config.yaml
train_examples: 78125
gain_aug_db: 10
am_softmax_margin: 0.2
optimizer: "soap"
beta2: 0.999
adamw_weight_decay_other_params: 0
Rows from block 6 of a small audio embedding model, named by matrix and row number. Rows with one number belong to one channel. Each number is 500 + 40 x the weight over its row's rms, rounded and kept within 0 to 999. All counts start at 0. Numbers have three digits each.
After each channel's rows are labels from the 100 clips, of 14976, where the channel reaches its highest value: "strongest on" is what is common among them; "band" is the frequency band that holds the peak. Only what is clearly more common there than usual is listed. The data: single notes of 20 synthesised instruments.
# convs1: first pointwise conv (model.blocks.6.convs.1.weight, 240x240x1x1), inputs 0-79
# convs3: second pointwise conv (model.blocks.6.convs.3.weight, 240x240x1x1, transposed), outputs 0-79

convs1.113:524447525486553515478554556424467528495462517492493502468511557509547451540494474497542447436521445442497498456478545506498457602561494416507479558445480467527447454572505562543474447473516535463526518529462478464465503506379486441485546556
convs3.113:552452489493479508513610478436521536527471453421498548555422517536528523524471468508503517484521549538532473492532467454491553500476458481470475505520434538545522474479502518481581464530452457506464500470527521511496496447471483453498459494
strongest on: short note; C#; note: C#3
band: 500 to 1000 Hz

convs1.80:493580495471529460506545424483514510475493481516541489524484511499532534482535492506514427570508469534447536505449476484568457497417608496480437512456453462507493483516417473502439538520579532514486486494505483496559451554534423473505494440
convs3.80:486507563500535537521514502435503429568493481462523487428522499470409508441573413492527504495453485559469481565508451468531482515490479561532511530449545516475519544389453468492476418493547515535509481482494558492524525514434437520455466525
strongest on: F#; note: F#4; sine tone
band: 500 to 1000 Hz

convs1.88:493504503459527527512490497492550502504507506488513509471518510468566585494529533501532425438532494558546556472527421542494494499505496490512551455518443455411509476429532481443458511537529471421481596489537467547554482573555469456530515509
convs3.88:467539427510473528477548537437562498526447524466472482471605507535542513470431466531548490459547395492532548475510511529485496467550477515478451517505524458510460543495525566404482474505491514513528471448532451552551539486499450457525519454
strongest on: octave 6; C#; note: C#6; instrument: sine tone
band: 1000 to 2000 Hz

convs1.28:482533503519445515530529482463390515514470527535543585496485495536446444463494427476450515546469519502496485503526535437522490537566479520486520559573540523498496465481506500506432522461494453482493488516442398476435409590588434458515470496
convs3.28:555518534495473523455523520481505503509483575492473548619502518492509431510471483470472520467503475526537452470515478458524444525525520540455517502523455475468525412575556484528553553485577476444476491520521510508546520509538501464496480487
strongest on: octave 3; sine tone; note: C3
band: 0 to 250 Hz

convs1.227:554556473450511516511453524489487545524423454494572557511479528461524527508482493490438467481447479492474537460495493515533502449480473563479524537511497528496462530454519491570522535499512534573478449498432491510505447391550501531500525477
convs3.227:418463532540500506574539500551424489487452486541479464514481504559534462449535441465543563478429509486517582522555513544400536502585527449519560496517498514504527529562528513509505497533510486403507449541542486522519509527489495562505502420
strongest on: sine tone; note: C6; instrument: marimba-like
band: 1000 to 2000 Hz

convs1.84:564523492471509448537465563490551483449484477508467568490460508522454513466536570489448578518535453499431543452465499448414523519518481414458601516597436499495493589540519505496572436545502473464539592513528495485513516452572426495539536527
convs3.84:487451519494445486537446500495610494553501489555427535499470511466438445505487482496474548540545583533495505523476488459486468404479519572498502529508515550458457492513493440510500515450443504498491531506525550533490449494553524500520543465
strongest on: octave 2; short note; C#; note: C#2
band: 0 to 250 Hz; 250 to 500 Hz

convs1.30:441496537551521449494486548446450432452471516473458504457495507461510522508474470527450485509510431463522526454549502531551524471500496459476516513469443487537512558504507430470531439442505523549495527491510482478472452498469506551443410586
convs3.30:445431481492549510539556500505496509494516537487499519501495546567510515500557513483484525516456486572442465548506460519536454457544515568447564518512498478544526563577546553530462500477499474525452499534482465494527522430480482555420505390
strongest on: octave 6; note: F#6; sine tone
band: 1000 to 2000 Hz

convs1.38:500449557543557484554511453535468500516507507548484432500512473498501425462500518519497445495473445465485575519460454459456504591520496537524513484536575506489482535511536511525506479506572471584480501504546467518468613500565431583535465488
convs3.38:456562445481503533484579508544519547496519516562501480473504501504422431531493506450574470509519514392504522494536500481507465542446582439490414484503550499506473533558536449494525466523393511494488457454475583483489514551490532544458473526
strongest on: C#; sine tone
band: 250 to 500 Hz

convs1.42:428453529499523490528543487456472521469506520496434461507454551527540451455495492465489482492469521504498470463475488469437419499486456474478478574529467508505465498468491470533478478492601492564501449586476528537536454525466483559402460496
convs3.42:523523490464406558465425475491549517519505488490495510481484514532501489543458547460522459503482459580521464504537500515485397521495513462497509489448420501481487381540476456519433468498492519517546464489446491449536491462483510499472481463
strongest on: G#; sine tone
band: 1000 to 2000 Hz

convs1.5:464529550539547484498566481504507553490571527457502441463499514519490525456501453519443529511554498515467573497527500473509469564482486463470515511478554452410543515467507505510496499531477518456468480557502491461534488489513483426489529530
convs3.5:493497469515498452510556480465529516478521567525501438539493482517412539502519385478519468473544499569504564487428504428498529438561533478522561528447458518500473524473488546571534503570532499539508498466499459509501509458558529541500511465
strongest on: C; sine tone
band: 2000 to 4000 Hz

convs1.15:466594480488451440511509462419507531520476515532439565461527512491480579497520537524481496507529585522517539486476447560517503532498424443494519461473546499483492559489517557512561431461498477416492537521475505456590481537514523448476574488
convs3.15:541520502501537532537521494477512454462527441417572564423514550529458581471521456471512469441519492439550476555480454442517458492480534459444509530455567447504530517473449571526499493518509545471542515578446403473467523573497506444517501575
strongest on: short note; octave 3; E; note: E4
band: 500 to 1000 Hz; 250 to 500 Hz

convs1.216:622496511531496505502422495537470458521511504538575452495482521511452512468519550449465497540488481484524476524463511467510461524552480510496537528512497499478534501504460460565553426514573505545522507504504461498483446542543471544519566547
convs3.216:454598449474476462496510480481540498464500581483478519496521485493513422501558413498484494486497500500469422529498477467475500525472588447471442497503535536503510454494501541473421510480443475483508509474463522486532549538458560435484542557
strongest on: sine tone; octave 6; note: C6
band: 1000 to 2000 Hz; 500 to 1000 Hz

convs1.81:457543479468514481587506440554544498426505481485477474461469558584482496537489480495463484510482512565450487511486514514432499463417551498500510454600522525523530473513470534474528522582469516429496468475490477502539532551551511404432474478
convs3.81:461484479485473458452548485498439545506476529482533478565496504546524601481457488486491544537456506512462509544511509449478545536511487476482507446506551482507498503444512480511474540479477468554499532483574530507489521491526528499502382513
strongest on: short note; sine tone; instrument: marimba-like
band: 250 to 500 Hz

convs1.13:562496476481568487535517519653516459487541453532491471547508519465544510486500460508478517482533485466445457502493468472492511514459511492485510522546471499580547515459463489507472534518477509483532457484473489474463538494540509496527502507
convs3.13:432518532527527477548536463521464522484480459500515442505509522507533471496466562478517417564585505505458438476447530495485549573504444504513484531528552506536531455537511498486543575549424467545513508439517505485513404517575534500528430523
strongest on: short note; octave 3; A#; note: A#3
band: 500 to 1000 Hz

convs1.235:477464494451451507508537530466472526473525437501573466514511461468460548449477481484527502524528507541459502496521515470561516515455579466468455532582496524491421466461438503531463524509447507517501514484473544506475554495513547481517538505
convs3.235:486410483506490537511473456494553547470484608456522474555432435457470457498507467515512460494495481498500468450459501527524467523529536523489580453517514531507507531490526482489536510515473524440471536534493463545522470494459480566489486536
strongest on: D#; short note; octave 5; note: D#5
band: 2000 to 4000 Hz

convs1.37:448511484464465506515462533560479524498475555531381470523493502488475479540491472454466541538520440528544536458503471466529557580503522516494456508494480544459539470439491577500463504518528435492521438524480534528562443521569484418498470513
convs3.37:492445528541514465502484549515573605525482503506514510501485452476526579523513475466469523475528520442441442466475456511444482531502490514527436545513451498548480488456507585474484478509507436490499537515483458461496548542429566491532535535
strongest on: C; note: C3
band: 0 to 250 Hz

convs1.206:487596490430479533520513439525512455564507500523486470471502542429473429492538516499523491494524463513496501491440577453491583496476463557507440439356556499499437486496515477555461520505495438585515568496458516506492440547510487556505446468
convs3.206:482530540532460520490512497511497447566474530452536462468445560532494498567452424544507507460516458511474501507510552544471447506442517506482429436440565480493497470580547448502506536490455549577461497480520429523507524577493391507493502522
strongest on: octave 6; sine tone; note: C6
band: 500 to 1000 Hz

convs1.23:482457503538507514467427542446453507486466576483479543471495511562495545564435588480522464475505536459543493515483404499483538515534504545518498482535545509501517551568494535465475468531415538465569489495488517501488558485451512430550565516
convs3.23:523530515482476473473424524523577463517475490531522499440496483465570495554458492511489482477485542488459537483498459457531547557452516479499454495502505575477542536523487503492459468479518521457488531410415596573528459541437491499468522554
strongest on: octave 2; short note
band: 0 to 250 Hz

convs1.70:561485549556530454452513486433483597484513505514505483481501483555464537544555494468469456442536483471528546477460452439405472414491492487504455522566517467485553495495495466452424588528456522546475527533488513522474594533478468513479523506
convs3.70:420545457475511501480461499446469435597486533524444494520546473536391478496534452518529528502490455494518543537536469498452475513513515521515416491480540500474523512529478456496471499573508470544495449500506497524516438480504502524474559476
strongest on: short note; octave 6; F#
band: 1000 to 2000 Hz

convs1.199:472426472454563544520469537529523470576591514534512499467517504492496509491438501492503468482482531571459544533508477487507472544555440483420469440530439506506489436518484485481436447415484586496556483511560485492492537418491495567524508407
convs3.199:565532412536532507456485551493508511578472554555468460524451478517442464515491466505487531526461495426499459578499489437579440539556566520518442500452579430478528464505585568547534518484534464554519447437474551529483499453474521556537473520
strongest on: sine tone; D
band: 250 to 500 Hz

convs1.36:485555524409492471574548503494489502514492476516570507514514499571460427487457512543416517490484504525470446509523485486512426465491426510510520504547418499449465561513509417461467521441509484581503485479504513480550536460526514482561437579
convs3.36:555510498495509449578562495540516478552495501550481514519504544544502465544540485461513466492530467525598525504505527489506435487500519524475555476502623479529509533531487477559445520575565578491483481477583470528518451510516464483496515502
strongest on: short note; octave 2; A; note: A2
band: 250 to 500 Hz

convs1.29:556513501497505479422536468492588506524480568526464501492518557556472571545543460536487443543491559606514483535476501475525499530492557476467458565527515448509498558549468402537504527467469482449529510489482504496498491498554510497479493497
convs3.29:433470504485550463556476431447532470470474480555409554479508447468492474523470566488541510472489523476498509580518478487411522481491495525448510510469489466499552480514509473462533461526457489491477544487447525510511461459509426512447549489
strongest on: marimba-like; sine tone
band: 1000 to 2000 Hz

convs1.223:484525488476548557431444569463498547447533562465484495469462511477449494514470512515440476442470486451536474490450452500496527566453484489444509521503536571487494520561438483522500496499406530527530442529469494481531524524469521435523497527
convs3.223:449518502495554481483543536438544558529516575472502444448457495494449503561501506490516512432544478451518533493460482560476535542482526496511509504521519474505477555495517535480546501502531488524502450549521506598489464490513503549438420485
strongest on: decaying tone; short note; C
band: 1000 to 2000 Hz

convs1.203:537524427514421441495480521506569522582509517473505530477484498555507462541417497525568459463498510491466466513510440465423421450525499516548532451517483499492507513473513499476427505539463522497493494504532550471568481538472574534550495444
convs3.203:503485506534428538524520525535515502542527444525484500646513550466443530538522523557423452509480496499509475460481491518514548504555556480486476521447568556446553493572498531557518511530468501525520503522474561515503491486542493490534580521
strongest on: octave 6; sine tone; note: G#6
band: 1000 to 2000 Hz

convs1.53:529509464523451475578574640534522488538506522438539517527505467518525625533502459514440539518476485486506539505474545461439553501486476513498522507536529493499509425536498500419538497545440511492474502445502493519481535509509504478460444512
convs3.53:465519508505481483542448517519418502473487511414498440579534459512485568506454572519493452491579520479535490476494548535530539530525563344518532474416423489465480498511461531561462431506554520488506495547535519532536455481503494554519479511
strongest on: octave 2; decaying tone; short note
band: 0 to 250 Hz

convs1.54:471499501523399405453564542483454467490437587499446540477503503525550484531418522560478528504508510495569381503485538517486431547510470483482477482503465514429477521503507526501451581514466500535491436486520494475423548445517387545537550516
convs3.54:494481472539495490486507473468520517461502496463544505451454545473448503547443454545473482471454448476487468560509549469511431499535495509514510469415469506453502505491591489566567501511419452526502509503487549469526519488514515497490474476
strongest on: short note; octave 2; B; note: A2
band: 500 to 1000 Hz; 250 to 500 Hz

convs1.213:476491546531510499430454446532512567450476524468542545484508553491445528526463446495462524494516467501507432489461538469522513476447520482425540579519576562562546557490506460475536511512452542494488460479530535494516430463480521520441521463
convs3.213:499493474492353508563507509430448559472521482496493487462512515501458499470430466486445500470496429568489545454482510541415397540535488431494524521527521536578554477526462501526520534543504500501486479528431460448482484565457464576522495474
strongest on: octave 6; D; note: F#6; note: D6
band: 1000 to 2000 Hz

convs1.92:518485528580516492461533524477506504528526483469447524509519517462509513467498434478513580557545526507486535493535475520467482526363521522439513517460563513473471524534465470488454507551435512505472474551483502518542404452508504549496525524
convs3.92:465473536499507523483502486468507509554510468504510541476544515496551461526474529530512435525489582471520432499527491428572506538505462397530529501491457517525469453524449469450547506529488479462496520506455495457515477552507482449451487451
strongest on: sine tone; E
band: 250 to 500 Hz

convs1.200:496541529461436578546501502551500469510442469433470456500557460430385504464489520503503483439526429522533525438460525488491511528468501539469483462515522484500499471467588495473470524478458419501512461524438482469520417556450554490577471502
convs3.200:507478504517512504542411502416461508474547528487520493466470484496457436526530421486445518448574524525459487537512537479431442518482499537496515501541506538461455513555458444462496478515519606484502472531433533561524509528469524478472441500
strongest on: octave 2; short note; F#; note: F#2
band: 250 to 500 Hz

convs1.59:515437434587537482531521540478511523463545531435499503487463504487575466547515557517518579492484496532570473503511520494486412523478511522492482503514484468477472526492458499490465503494567539514518518591514474472520525478605561469488437496
convs3.59:432549583492465496543548519546484503514492559437527540449527535496471437550536479528469503490453605516511516398528475516497506497428504507550500491456536501503455487471464441502459397567502456511504474445507509518513444492570462477446479499
strongest on: octave 6; C#; instrument: sine tone; note: C#6
band: 1000 to 2000 Hz

convs1.18:501433486473581519486501486490516506488518534454529502529522522511446515397431463434534528462500490437486489454517495460492503444521504456479512518553579507498471533549506505487495489553509509569508546579492398527492504509432377416429492480
convs3.18:486453486520454498470595494498561487546499514496477541458486484422479487492478480497425513504501478589523483470519455436403538463517516516543540505459448565525464516485508487545543450449533488506462437580441541482515473600470446494465460407
strongest on: sine tone; marimba-like
band: 1000 to 2000 Hz

convs1.93:528469519574525520489509495431533471517555549511495557522480470431499430503451559504448522474497536550512522524475495481535509567444548477604455433566537467509458422535508458471503466407494459516461464491451559499462514505515494505521468466
convs3.93:484547528471493456506537505559480497456517511495496472588504448487488446489468519469517523520391535575514489495520447559500452536449476475506447483546483476501480476538419539470484477567521509513495485516491468499513474475494500461510520412
strongest on: C#; sine tone; note: C#4
band: 250 to 500 Hz

convs1.57:451529506501535529531511524464448510466505541490507449507492469476481423491571483434477557489541468500405517521470509552496493467479480498527472478509509497463457483481560532515466538483541494488563542481489494492540438440537477483555421519
convs3.57:486505509511584474457505395513504506459509498488503438554530495557570409523423496507504478495508419504500565456458468535466471451471509476513580511535478520487417562503447494452566465498441497532479538514555482490464431496460477584439484460
strongest on: octave 6; F#; note: F#6; instrument: sine tone
band: 1000 to 2000 Hz

convs1.236:510506495478528470497542469487611531499458506502473498547506479512496529472477473524487542497486530514544531492456498545535498545455542515469509455505524513456557514499440450570478555526473502489502576472526501485495502465516519461463519479
convs3.236:448483475502499498575411537426466493522514517451547508459532466519490465478545549476550450522495515519494504490478449499479516531543497458469518466451456454513524520508548539499462531494513420485489484502455413536500522516449575518537452525
strongest on: short note; octave 6; sine tone
band: 1000 to 2000 Hz